Rows from block 7 of the encoder of a small masked image model, named by matrix and row number. Rows with one number within an expert belong to one neuron, the router's apart. Each number is 200 + 20 x the weight over its row's rms, rounded and kept within 0 to 999. All counts start at 0.
Before each expert's rows are labels from the 100 images, of 14976, where the router gives the expert most weight on average: "top examples" is what is common among them; "colour at peak" is the nearest of a few named colours to the mean colour under the peak. Only what is clearly more common there than usual is listed. The data: flat shapes of many kinds, plain or patterned, on busy backdrops. In brackets: how many of the 100.
# router: router (encoder.blocks.7.mlp.router.weight, 8x384, trained with AdamW), inputs 0-127
# up: expert up (encoder.blocks.7.mlp.up, 8x384x384), inputs 0-127
# down: expert down (encoder.blocks.7.mlp.down, 8x384x384, transposed), outputs 0-127

# expert 3
top examples: yellow shape (49); its colour: yellow (39)
colour at peak: black (55)
router.3,235,185,216,245,224,205,193,218,197,207,198,166,203,203,206,176,181,165,223,186,190,212,194,177,195,166,232,167,193,185,197,193,198,192,204,172,191,189,208,202,225,172,228,223,219,192,220,221,198,210,200,205,192,194,203,160,204,224,195,216,174,171,205,184,201,157,195,171,186,221,226,219,170,208,193,192,189,229,183,196,185,212,181,218,197,201,189,156,173,208,191,199,185,222,188,219,214,216,221,192,219,234,213,216,193,219,205,197,202,238,184,182,209,211,175,179,235,222,214,224,193,173,195,201,216,206,184,173
up.16,200,200,225,200,200,200,200,200,249,200,200,200,200,200,200,200,200,200,200,200,200,200,200,226,166,200,200,200,200,234,200,200,200,200,200,200,200,200,200,200,200,200,183,200,168,200,200,200,200,250,200,200,200,168,200,242,200,200,200,200,200,168,158,200,200,200,200,200,200,200,229,200,174,200,229,200,200,200,200,200,200,200,200,200,200,200,200,226,200,200,200,233,200,260,200,200,200,200,200,200,200,200,200,200,258,200,200,200,200,200,200,168,200,200,200,150,200,200,200,200,200,200,166,200,200,229,200,200
down.16,200,200,200,200,200,200,200,200,160,200,200,200,200,200,200,225,200,169,200,200,200,220,200,200,200,200,200,200,200,200,200,200,227,200,234,133,200,140,200,200,151,200,224,200,200,176,200,157,200,200,200,200,250,233,239,232,232,200,200,200,200,200,200,236,200,200,200,200,200,200,200,200,200,200,200,200,227,200,145,200,200,200,200,200,200,200,200,200,200,200,254,200,200,200,200,200,237,200,232,200,200,245,200,200,200,153,200,200,200,230,200,200,200,200,200,200,200,170,200,200,168,237,200,248,200,200,200,200
up.17,200,234,200,200,162,200,200,154,156,200,200,200,200,200,171,200,175,200,200,200,200,222,200,148,168,200,200,200,200,200,200,200,200,200,200,200,200,200,200,174,171,187,200,200,200,200,200,200,200,200,200,200,200,200,200,200,200,200,200,200,200,173,167,200,200,200,200,177,200,169,200,200,200,200,167,200,200,274,200,200,200,226,150,236,200,200,200,200,200,200,200,200,200,200,200,179,200,200,200,174,200,200,200,200,146,200,170,236,200,200,200,200,200,200,175,200,239,200,200,176,200,200,200,148,200,200,200,200
down.17,200,200,200,200,239,200,200,200,229,200,200,200,233,200,200,242,183,248,200,200,176,183,178,200,227,242,200,151,200,200,200,200,200,200,200,212,200,200,200,235,200,200,268,200,200,200,164,137,200,226,200,217,200,156,176,200,175,200,200,200,200,200,234,200,200,173,200,200,200,200,200,200,200,229,200,200,200,200,200,200,200,200,200,175,172,200,162,200,170,200,200,200,200,200,200,228,200,250,200,164,237,200,287,231,200,200,200,200,200,200,200,200,200,200,246,200,169,200,200,200,200,200,200,200,200,236,200,200
up.18,200,241,200,200,237,200,200,200,228,153,200,245,224,149,167,200,200,200,200,200,200,200,200,200,153,224,200,200,200,228,200,186,200,234,172,200,200,163,200,200,211,200,200,200,200,162,200,200,200,200,200,169,200,200,165,200,200,231,213,200,226,236,200,200,200,200,160,200,200,200,200,200,219,200,200,200,200,200,175,200,200,200,224,200,200,167,178,200,200,200,176,200,200,200,200,200,200,151,200,200,200,157,180,228,200,200,200,200,177,200,217,200,200,200,200,238,200,177,200,165,200,170,217,167,200,200,200,168
down.18,219,200,172,228,200,200,184,184,159,162,200,200,167,200,236,200,200,173,200,180,200,200,200,200,227,225,200,200,200,200,161,153,200,200,225,200,200,200,233,159,175,200,246,200,200,200,256,235,200,200,200,200,182,200,200,200,214,200,183,200,200,200,200,180,200,216,200,164,200,200,200,200,200,200,200,167,200,186,200,200,200,200,200,200,200,200,200,200,225,200,229,200,200,176,200,168,200,200,200,233,200,140,223,200,180,157,200,200,200,168,234,243,245,200,158,169,200,184,180,176,200,200,200,200,244,241,221,200
up.19,200,200,152,200,200,222,162,174,225,200,236,224,200,200,200,200,200,200,200,200,225,200,166,200,200,169,240,200,200,200,223,200,200,200,200,200,200,200,200,200,200,200,200,143,240,182,200,200,200,200,200,176,200,200,200,177,220,200,200,200,200,200,242,200,200,200,200,200,200,200,200,200,200,160,164,151,200,200,200,159,200,200,200,234,200,161,200,200,200,225,200,200,200,218,230,168,160,200,200,200,236,179,200,200,160,166,200,200,200,200,200,200,200,200,200,230,221,223,200,159,200,200,200,200,200,168,178,200
down.19,227,297,200,200,200,200,200,174,166,200,244,225,200,222,200,200,200,200,179,200,169,200,200,179,200,200,200,200,200,200,176,200,200,226,200,238,200,146,200,200,178,180,200,200,133,200,200,151,200,200,171,172,200,200,224,200,200,200,200,200,200,221,200,200,200,200,154,200,200,200,176,182,200,200,223,200,173,200,200,200,200,179,227,200,159,170,200,200,200,200,200,200,200,200,200,211,230,226,200,220,170,200,200,200,200,200,200,200,200,200,200,243,200,200,200,200,200,200,200,200,183,200,163,200,200,200,215,200
up.20,200,200,200,200,200,200,200,200,234,168,152,200,200,200,200,200,240,160,136,200,178,200,200,200,200,226,200,176,200,200,256,200,200,114,225,200,200,200,200,200,200,200,200,200,200,200,216,200,156,200,200,200,200,200,200,200,164,232,200,165,200,200,200,220,200,200,200,200,200,163,200,200,200,200,200,200,200,167,200,226,200,264,171,200,200,200,136,200,200,200,184,200,169,200,200,200,200,172,200,200,159,200,200,200,200,167,179,200,200,200,200,200,200,200,200,220,232,200,200,200,200,200,200,200,229,200,200,200
down.20,200,153,200,200,128,200,200,200,200,183,200,200,228,200,200,200,227,200,200,200,225,200,200,200,200,200,200,254,216,200,200,200,200,200,200,200,142,200,200,200,200,200,200,169,200,200,200,200,200,200,158,239,165,249,176,200,224,238,200,200,147,162,169,239,200,151,200,200,200,200,177,261,200,200,200,200,180,200,200,200,200,200,200,200,200,230,200,200,200,161,200,182,200,200,200,200,200,200,200,245,200,140,157,200,200,200,200,200,200,200,144,200,200,236,200,200,200,200,200,200,200,200,200,200,200,200,200,200
up.21,200,200,200,200,200,200,247,285,163,200,200,200,155,200,200,203,200,186,200,200,176,200,171,200,200,200,200,200,200,200,200,240,200,200,200,200,200,200,200,200,200,223,200,200,200,200,216,160,200,200,150,200,200,200,200,259,200,200,200,200,200,200,200,200,232,200,200,200,200,200,200,200,200,226,200,200,200,189,228,200,200,200,200,200,200,200,200,200,231,158,200,244,232,200,200,200,200,200,166,200,200,236,200,200,166,211,180,200,200,200,169,200,226,200,223,166,200,200,146,200,200,200,226,200,226,200,200,200
down.21,200,248,200,200,172,200,200,200,231,151,200,200,200,191,157,158,200,200,181,200,174,200,173,200,224,200,235,200,243,226,178,200,156,183,215,200,200,179,215,188,200,200,227,200,200,200,200,157,179,200,200,209,200,200,200,200,200,200,200,178,200,200,218,214,200,200,200,200,200,228,255,184,200,200,228,200,200,146,200,200,200,200,231,200,200,200,167,178,243,200,200,200,200,229,164,200,200,154,200,229,200,200,200,200,200,200,200,200,200,200,154,200,200,200,200,176,164,227,251,178,200,200,200,200,229,255,175,200
up.22,200,200,200,200,167,200,200,200,200,116,200,200,200,200,200,200,200,200,173,164,200,200,200,200,200,185,200,195,200,200,200,200,200,200,200,200,200,200,200,167,200,200,200,200,250,200,186,230,201,200,200,200,200,200,230,200,177,197,200,200,182,200,200,200,174,200,187,200,188,200,200,200,200,200,200,200,234,200,235,200,200,263,200,200,200,200,200,200,200,200,200,200,189,200,200,200,200,200,154,237,200,200,182,200,200,200,200,200,238,200,200,234,200,200,144,248,200,200,214,200,242,200,132,200,200,200,200,200
down.22,220,200,200,200,163,200,200,200,200,200,187,200,200,175,200,200,200,179,235,165,200,200,200,178,200,200,200,200,177,176,200,200,137,200,200,200,200,200,172,200,200,127,200,182,174,200,200,200,200,200,200,200,187,200,200,200,200,177,200,200,200,200,200,200,200,200,200,200,200,200,200,200,200,200,182,171,186,275,200,200,200,218,200,200,200,200,200,200,200,188,216,224,200,200,200,200,257,194,200,177,226,200,200,200,200,200,200,200,200,200,200,200,200,200,200,187,200,238,200,214,200,200,281,200,200,311,200,200
up.23,200,200,131,200,155,233,200,200,200,134,200,200,200,200,200,200,200,200,200,200,200,200,200,200,200,256,143,200,200,200,157,241,200,200,227,167,200,200,200,232,200,200,200,200,200,200,200,200,200,158,172,172,200,200,163,229,200,200,200,200,200,200,165,200,200,200,200,172,200,200,172,200,200,148,200,200,200,200,257,153,200,152,200,200,200,200,200,200,200,226,200,200,200,200,200,229,200,200,200,233,200,158,175,200,233,200,200,200,200,200,171,200,200,171,200,200,162,200,151,200,200,200,200,200,171,200,200,200
down.23,172,200,200,200,200,200,200,200,200,259,261,200,200,200,200,243,200,200,200,144,145,200,200,200,200,200,200,200,151,200,237,200,200,200,200,200,200,200,244,200,200,200,142,200,200,228,160,200,163,200,200,200,200,200,249,238,200,200,200,241,200,200,200,151,254,154,246,200,200,200,162,200,200,200,200,235,200,200,200,200,200,200,265,227,200,200,200,200,200,200,200,200,200,200,200,200,227,200,200,200,200,200,275,200,200,171,175,200,200,246,200,230,200,200,200,200,200,173,164,200,200,200,200,200,200,200,200,228

# expert 4
top examples: pink shape (45); its colour: white (25)
colour at peak: grey (61)
router.4,223,221,204,249,206,197,194,202,220,214,217,174,197,190,194,182,193,219,194,178,178,231,182,166,191,191,193,197,202,208,207,200,149,235,196,195,215,204,185,218,231,206,191,233,212,181,215,208,232,188,195,223,211,221,194,147,202,194,205,242,219,169,202,164,214,176,216,161,222,190,211,214,193,218,199,201,228,194,211,184,181,220,187,179,197,182,196,181,203,185,199,180,225,203,187,187,231,241,207,173,192,209,210,213,191,212,234,174,187,235,199,186,183,190,228,193,211,218,242,196,179,223,219,208,188,208,187,215
up.16,229,223,200,200,232,253,200,200,200,200,200,200,200,200,221,175,246,200,220,200,200,200,200,200,200,200,200,173,200,150,176,212,200,200,200,200,200,200,162,200,200,200,259,200,200,200,200,185,172,173,200,200,200,168,200,200,160,200,200,200,200,200,200,200,222,200,200,174,200,200,200,200,167,200,200,200,200,181,155,200,200,172,200,200,200,200,234,175,200,200,200,200,231,166,200,162,200,138,200,200,200,231,235,200,200,200,200,200,200,200,200,200,200,166,200,145,229,211,200,200,200,200,200,178,253,200,200,200
down.16,200,181,200,200,175,167,239,183,200,200,200,230,200,200,245,200,149,200,235,200,220,200,178,225,200,200,200,200,175,200,200,166,200,186,200,200,200,221,175,200,200,247,200,218,200,200,174,200,200,234,200,200,200,200,218,156,223,227,200,200,200,225,173,200,182,200,174,200,200,200,200,200,200,227,200,246,200,220,290,200,200,200,238,200,200,200,160,200,256,171,200,263,200,240,235,232,200,232,225,200,223,200,200,200,218,240,200,200,222,200,200,200,200,200,200,221,168,180,200,238,200,200,200,200,161,200,187,200
up.17,163,200,200,200,200,200,157,200,200,200,200,240,168,152,200,200,200,155,177,200,200,200,200,200,200,167,231,200,200,233,200,200,200,200,157,200,200,200,200,200,226,200,200,144,224,200,234,148,226,200,200,200,200,200,200,230,200,200,227,200,200,200,241,245,232,200,200,200,200,200,200,235,200,200,200,200,163,200,165,200,200,248,200,227,200,200,200,200,200,200,200,200,200,242,200,200,200,234,200,173,200,200,200,200,200,175,200,200,158,200,200,164,200,200,200,200,200,149,161,200,200,258,200,200,200,232,200,200
down.17,200,200,200,234,200,200,200,169,200,225,200,157,244,230,200,170,200,154,200,200,200,200,200,200,244,200,200,200,200,200,200,200,238,200,200,200,141,200,200,200,200,200,200,200,200,231,200,200,200,155,200,200,200,175,200,200,200,200,200,174,200,200,200,158,200,158,200,232,200,200,200,200,200,163,161,236,200,161,241,200,200,175,200,200,200,235,200,200,200,200,200,200,238,200,200,200,200,200,200,200,200,140,200,162,200,200,200,162,155,200,200,200,234,200,200,200,228,200,171,200,200,200,200,200,200,200,232,200
up.18,200,200,200,200,200,200,200,156,200,200,200,200,200,200,200,200,200,250,200,200,172,200,200,200,248,200,200,200,167,200,200,145,200,200,163,169,200,200,200,200,200,200,200,200,200,163,200,200,200,200,226,200,170,200,176,200,200,200,168,235,200,200,200,200,200,200,251,200,200,200,200,200,200,241,200,200,200,200,200,200,200,200,158,200,200,200,232,200,200,200,237,200,200,200,247,240,200,200,200,200,200,200,200,200,200,200,200,200,200,168,200,165,200,200,236,243,200,200,200,200,162,200,200,200,200,154,200,200
down.18,200,242,200,251,148,239,200,226,200,200,200,200,200,200,200,164,200,200,200,200,228,200,200,200,156,257,200,200,200,200,200,200,200,200,200,200,235,200,133,200,200,200,200,200,200,200,200,200,200,200,200,200,164,200,236,200,238,200,200,234,200,200,200,200,200,200,147,200,200,200,200,200,246,200,232,200,200,241,200,200,200,200,200,200,125,245,200,200,200,235,200,200,200,200,200,244,200,200,200,200,200,200,200,200,200,200,153,200,156,240,251,200,240,200,200,140,200,200,169,200,200,200,200,200,200,251,200,230
up.19,200,236,200,200,200,245,200,200,200,200,200,200,170,237,170,200,200,174,200,200,216,200,200,244,180,200,200,200,175,200,200,200,200,228,236,200,200,171,175,231,171,200,200,200,200,223,174,164,200,200,200,200,200,200,151,177,200,200,259,175,162,182,200,159,229,200,200,200,200,200,200,200,200,200,200,200,200,200,200,182,200,200,183,200,200,200,169,200,150,200,200,200,200,200,200,200,200,200,200,167,200,200,200,173,200,200,200,200,171,239,200,200,200,200,200,200,151,200,200,164,253,200,200,175,200,200,200,174
down.19,200,238,200,225,200,200,200,200,174,200,200,237,200,200,200,226,200,200,200,200,200,200,180,200,200,241,200,200,154,200,247,200,200,200,200,216,200,200,200,200,200,200,200,200,246,200,233,200,183,159,200,200,164,200,200,200,200,176,224,233,174,200,232,171,200,227,200,179,200,200,235,173,200,176,200,235,200,200,155,171,174,200,200,230,200,166,200,160,200,200,159,219,200,200,241,200,200,200,200,188,200,200,220,200,200,200,200,160,200,200,200,250,200,200,263,200,200,171,200,200,200,200,200,200,200,200,180,200
up.20,174,183,200,174,200,200,171,200,200,200,200,200,224,219,200,225,200,200,200,200,220,200,150,164,268,200,200,200,200,200,200,200,228,170,163,156,157,200,200,217,200,223,200,175,279,200,200,200,172,181,200,200,200,200,225,200,154,217,164,174,200,221,200,200,200,182,200,200,200,200,200,200,200,169,200,200,200,156,200,200,200,240,200,200,200,200,200,200,200,200,200,231,200,222,200,175,239,200,200,200,200,200,200,200,234,244,200,200,233,200,200,200,230,200,200,200,200,248,200,200,200,200,200,200,200,200,200,225
down.20,178,200,200,224,252,200,200,200,191,200,174,200,221,200,194,133,200,200,172,200,232,200,173,200,200,200,229,200,200,200,146,200,200,200,200,171,200,146,177,158,200,200,200,241,200,200,200,200,229,200,222,200,200,200,200,200,200,200,171,200,200,232,175,178,200,200,223,200,200,200,200,200,224,200,183,200,232,200,200,200,200,200,200,200,229,200,200,169,200,200,200,200,200,200,146,273,200,200,200,200,226,272,245,223,228,178,200,200,216,200,200,200,224,224,243,200,231,200,200,163,200,248,200,200,200,200,200,200
up.21,200,183,200,200,200,200,200,227,200,200,200,238,200,200,200,200,200,200,200,200,200,231,200,200,200,154,200,200,200,200,200,200,165,200,200,200,200,176,200,226,200,217,200,179,200,163,200,200,171,173,200,200,200,200,200,200,200,176,225,200,200,200,153,200,200,200,200,183,200,200,200,200,200,200,156,161,200,200,200,200,200,179,200,126,200,249,200,200,200,200,200,200,200,200,200,200,140,200,200,200,250,200,239,151,200,200,165,237,200,200,200,200,200,200,200,200,235,242,228,246,200,200,200,200,171,200,200,200
down.21,200,170,200,200,200,200,200,200,200,200,200,200,200,178,200,162,200,184,218,200,222,200,166,200,200,244,200,200,200,157,200,200,200,200,200,200,216,200,200,200,200,150,200,200,200,200,167,200,249,200,183,200,237,215,200,200,200,200,170,200,200,246,200,213,200,200,168,200,200,200,233,160,107,200,200,200,200,145,268,200,200,200,234,200,200,186,200,239,226,200,200,170,200,242,169,200,200,200,179,237,200,200,200,231,220,200,200,171,200,200,154,200,200,200,200,200,200,200,200,200,200,200,133,248,200,162,200,237
up.22,200,200,161,200,200,173,200,200,200,200,200,227,170,200,241,200,200,200,251,232,236,168,200,200,200,200,168,200,242,200,200,200,164,244,200,181,200,200,200,172,200,200,229,200,200,200,200,200,200,200,200,200,200,161,134,155,200,200,200,200,200,200,200,200,180,200,200,166,200,200,181,200,200,200,200,223,200,200,167,231,200,228,200,200,200,165,232,200,200,153,200,225,200,200,182,200,200,174,200,177,171,156,200,233,168,200,200,226,200,200,171,227,200,200,253,200,200,223,200,200,200,220,200,157,200,200,200,200
down.22,200,239,228,236,200,200,200,200,200,219,229,200,165,200,200,200,200,200,200,200,200,200,200,200,200,200,200,154,185,200,152,200,200,200,200,200,200,200,200,200,200,200,200,160,216,200,200,233,200,162,200,200,232,200,234,200,158,200,167,200,200,200,200,200,173,200,200,200,200,200,222,200,236,200,222,200,250,179,163,200,200,200,200,200,200,200,200,200,200,242,183,200,200,200,200,184,200,181,200,200,200,200,200,200,169,200,200,200,200,180,200,200,200,136,200,200,161,200,200,200,200,200,200,200,219,134,161,200
up.23,176,226,200,152,200,241,165,200,200,153,200,200,162,200,200,200,200,200,149,200,223,221,200,200,200,200,200,158,200,200,200,200,200,200,200,225,200,171,200,236,220,224,200,200,229,173,200,200,200,200,200,200,200,200,146,200,254,200,200,164,240,156,200,228,200,200,200,200,200,200,200,200,243,200,200,176,168,200,200,200,221,200,200,200,228,178,200,200,200,200,200,200,228,200,226,200,153,167,200,200,171,221,200,200,240,200,200,200,200,200,200,200,200,173,200,200,200,200,151,200,200,200,200,223,200,200,200,200
down.23,200,200,160,200,200,200,200,200,200,178,200,200,200,182,180,247,200,243,200,200,200,227,200,172,200,200,237,221,200,200,200,200,200,178,200,200,200,168,225,200,200,167,200,200,200,200,135,200,200,228,200,200,200,200,200,248,200,232,200,200,200,200,170,200,200,200,200,200,223,200,200,179,221,183,200,200,219,255,200,200,200,200,200,200,233,200,231,200,200,200,200,200,200,167,200,228,200,200,200,200,227,200,200,200,161,246,200,249,223,223,230,200,180,155,150,200,200,170,200,220,200,200,243,200,237,200,200,237

# expert 0
top examples: green shape (51); its colour: green (34)
colour at peak: green (31)
router.0,197,175,191,217,213,178,189,258,217,205,201,207,220,180,200,163,192,217,180,199,183,213,191,143,180,198,210,202,160,214,197,219,209,204,197,158,183,208,192,156,221,205,226,215,227,158,224,206,188,191,169,226,199,216,213,163,174,211,200,206,195,191,219,182,218,171,191,189,214,212,198,176,154,212,200,192,210,174,210,184,181,222,166,204,189,196,205,182,188,208,183,181,215,218,188,211,189,209,189,213,225,228,225,200,199,211,215,225,193,221,209,178,211,194,196,170,205,213,238,238,220,198,229,212,217,199,180,209
up.16,200,200,200,133,200,200,200,200,200,200,200,200,200,200,168,200,200,200,167,173,200,200,200,200,200,200,241,200,200,200,200,200,243,200,171,200,200,160,200,200,200,200,246,236,200,200,200,200,200,200,200,200,171,241,200,200,200,200,200,200,144,200,200,200,200,200,200,200,200,170,172,200,200,200,166,200,231,200,162,200,222,200,238,233,200,200,200,200,200,200,200,200,200,200,200,200,200,200,200,200,231,236,200,156,153,200,200,200,241,200,200,158,200,200,200,200,200,200,161,247,242,200,200,200,233,200,200,200
down.16,242,200,200,200,200,200,200,200,165,174,148,200,200,200,145,200,229,200,200,200,200,200,226,134,200,227,200,200,200,200,243,200,200,226,228,200,200,200,200,200,200,200,241,172,200,200,145,200,177,176,200,200,200,258,168,200,200,200,200,200,241,200,232,200,239,230,232,200,200,200,200,240,227,200,200,200,200,200,200,200,200,200,200,200,225,200,237,200,150,175,234,200,200,200,200,200,200,151,169,200,200,200,180,200,200,200,241,200,200,200,244,200,200,157,200,200,238,200,200,200,200,229,162,200,251,200,148,162
up.17,200,200,200,200,240,200,156,253,200,200,200,200,200,200,174,200,200,200,200,200,200,200,233,200,157,200,200,200,200,225,239,173,200,224,200,200,251,200,200,200,200,200,200,200,200,200,200,200,200,200,200,200,200,232,200,237,200,240,200,200,239,175,171,159,200,200,200,229,200,200,200,200,200,247,200,200,163,200,173,200,200,200,200,170,247,200,200,200,200,200,200,200,200,200,200,200,226,248,200,200,200,254,200,200,200,200,200,200,200,200,200,200,200,200,200,200,200,200,200,200,170,200,135,171,247,234,200,200
down.17,200,200,172,200,157,200,200,200,200,200,200,200,200,200,200,200,164,200,200,200,200,200,200,200,200,144,246,200,163,163,200,200,172,200,200,241,200,200,200,200,160,200,200,171,231,200,200,200,200,200,200,156,200,200,200,200,200,200,131,200,200,200,200,200,200,243,254,200,200,160,275,241,200,233,200,200,200,200,200,155,200,228,200,200,200,164,200,200,200,200,200,200,200,200,235,200,200,153,200,247,200,200,200,200,200,269,200,256,200,171,200,200,200,200,200,231,200,200,200,200,200,200,200,200,200,200,200,200
up.18,200,200,200,200,180,200,200,200,162,200,200,200,200,175,200,200,200,200,200,218,219,229,200,200,200,200,200,200,200,213,156,233,200,200,200,200,234,232,200,225,223,221,200,200,200,200,200,200,200,188,200,178,187,242,200,200,200,200,200,252,200,200,227,230,187,200,229,200,200,163,200,241,200,200,219,200,200,152,169,232,176,200,200,234,214,200,200,200,200,200,220,200,200,150,265,227,200,220,200,229,200,200,200,200,184,200,200,200,167,216,169,225,186,168,179,200,200,200,174,200,200,237,238,223,213,227,200,200
down.18,200,228,200,200,236,200,200,177,200,200,211,200,200,200,200,150,183,200,165,200,233,200,231,200,200,200,149,200,270,200,200,227,200,238,200,200,200,200,181,200,160,200,200,200,164,221,200,144,180,221,180,200,167,200,200,200,200,200,200,161,200,200,200,222,200,187,200,200,200,249,200,200,171,200,162,200,200,200,200,200,200,225,192,192,184,200,200,200,200,190,173,163,174,218,191,149,200,200,225,200,200,160,200,152,200,200,200,183,200,186,200,159,200,220,213,171,200,193,221,222,200,231,200,214,222,200,200,200
up.19,200,218,172,200,200,237,226,200,172,200,200,200,200,173,200,222,200,178,200,200,176,200,200,170,160,200,200,236,149,200,221,223,200,200,225,200,170,200,200,200,200,200,200,200,200,168,222,227,200,200,200,226,237,200,200,200,181,182,200,200,200,200,164,200,200,200,200,219,200,200,200,200,200,200,200,200,200,200,172,231,200,200,229,200,222,170,224,229,200,200,251,200,200,173,200,200,233,151,200,187,223,200,246,181,200,200,200,174,200,214,170,200,232,200,200,200,200,200,200,200,200,200,229,172,200,226,200,200
down.19,200,200,260,200,200,200,200,200,200,200,200,200,200,168,240,200,200,200,200,220,200,227,200,200,177,200,200,200,200,200,200,200,200,200,200,177,200,200,200,200,167,235,237,176,200,200,200,144,200,180,200,131,180,200,200,200,200,229,178,138,200,200,200,200,200,176,200,200,200,200,200,175,224,167,181,200,200,200,240,200,222,200,200,238,200,200,200,200,200,200,200,200,200,248,200,157,200,200,200,221,200,250,200,200,200,200,237,200,238,200,200,200,252,200,200,200,200,200,200,200,200,230,200,222,200,132,200,200
up.20,200,200,200,200,200,200,200,200,200,200,200,200,200,200,200,200,181,158,200,200,200,164,200,200,200,164,200,200,224,200,179,220,252,200,200,172,228,200,200,200,200,238,243,200,160,200,177,200,200,200,200,200,200,200,200,200,200,225,200,200,200,169,200,200,200,218,200,200,200,170,200,200,200,200,200,200,200,200,200,200,241,200,200,200,200,200,250,200,200,266,163,200,200,200,237,200,200,200,235,200,200,200,200,174,200,253,200,149,151,200,200,200,200,200,250,200,200,200,124,200,200,200,200,200,200,236,200,200
down.20,200,266,200,200,200,200,200,200,200,229,200,200,227,200,200,200,200,200,200,200,200,200,200,200,200,200,200,200,247,200,200,200,200,200,166,200,200,200,200,200,200,200,180,200,258,200,271,200,200,200,200,156,200,200,200,200,200,200,200,200,200,200,200,200,200,200,200,200,200,200,154,121,200,200,141,200,157,200,142,200,200,200,200,200,156,200,181,200,200,200,200,200,200,200,200,200,200,200,200,200,253,200,200,200,200,200,200,200,200,200,243,170,200,270,200,200,200,200,200,239,200,200,200,200,200,200,200,200
up.21,200,200,237,227,200,200,235,200,200,200,200,222,200,200,200,200,200,200,163,200,200,200,157,200,172,200,221,226,170,200,200,200,200,162,200,200,200,200,200,200,200,200,200,170,258,200,168,200,200,230,200,200,171,200,200,163,230,200,200,241,165,200,200,200,200,200,200,200,200,221,200,200,231,200,245,200,170,200,200,200,200,173,222,200,200,200,200,200,200,200,237,200,200,200,200,239,200,176,200,200,200,200,238,200,175,200,200,247,200,200,200,200,175,200,200,200,200,200,200,200,200,200,200,200,200,200,200,224
down.21,174,222,200,233,200,200,174,200,200,179,200,230,200,234,176,200,200,248,200,244,200,169,231,200,219,231,200,173,200,200,200,175,200,200,200,200,251,254,200,200,235,200,223,200,200,200,200,221,173,200,200,200,162,177,200,200,179,170,222,200,200,200,200,221,200,200,200,228,200,200,200,252,181,200,200,227,231,200,169,200,200,179,200,200,200,200,200,158,200,173,154,200,200,173,200,200,200,200,200,226,200,200,200,200,200,200,235,174,200,200,232,163,200,200,200,229,181,172,230,200,169,146,200,200,200,200,200,200
up.22,225,225,200,175,200,200,222,200,234,200,200,200,200,200,173,228,200,200,200,200,180,178,200,200,171,200,200,223,131,167,200,200,200,200,200,200,170,200,179,223,200,200,200,200,200,181,200,243,173,250,200,200,224,200,200,173,225,200,200,200,200,200,200,180,200,200,244,200,200,200,200,200,216,223,200,200,200,224,200,200,200,200,230,200,222,200,200,177,231,168,224,200,173,226,200,200,200,200,234,142,200,200,200,200,200,200,200,200,218,200,200,200,172,200,179,200,150,222,200,200,230,200,200,200,171,237,200,200
down.22,176,232,200,200,200,238,200,238,221,131,245,200,200,233,148,176,238,200,200,200,200,200,200,200,200,260,200,200,235,200,200,228,200,230,200,200,227,221,225,200,200,200,167,200,200,200,166,200,200,200,200,200,172,200,200,219,222,200,200,200,200,200,200,200,252,200,200,200,200,200,200,200,200,161,200,200,200,200,200,226,180,200,177,169,200,200,229,156,233,225,200,200,200,200,182,200,200,200,158,200,200,173,222,200,200,200,200,200,200,200,200,200,231,240,200,200,200,200,232,200,200,200,200,260,200,200,226,200
up.23,179,200,200,200,200,182,170,200,200,141,235,178,200,179,200,180,200,200,245,178,163,175,200,158,237,236,200,200,200,200,200,200,200,200,173,200,200,200,156,200,251,200,200,200,200,200,180,200,173,200,200,200,200,200,176,222,179,239,200,200,200,179,200,160,200,200,200,200,200,200,230,200,200,200,183,200,159,200,221,200,200,171,184,200,200,200,200,200,200,231,224,200,200,167,200,200,231,200,200,166,150,217,200,231,200,200,200,200,200,200,200,200,200,200,200,200,200,181,200,200,243,200,200,171,237,200,200,200
down.23,200,200,200,222,200,200,165,200,200,200,200,282,200,229,200,200,200,240,157,247,200,200,172,200,244,166,200,233,168,170,200,200,200,200,200,200,200,200,200,200,200,200,180,200,200,166,223,217,200,200,200,200,229,200,200,200,168,233,200,200,200,200,179,200,200,183,200,200,200,200,200,200,200,176,200,200,200,200,200,200,223,200,166,245,200,234,165,221,180,200,169,200,200,200,200,200,200,200,200,239,246,200,200,200,200,200,200,228,224,200,200,200,200,251,200,200,200,200,200,200,171,200,200,200,200,200,200,237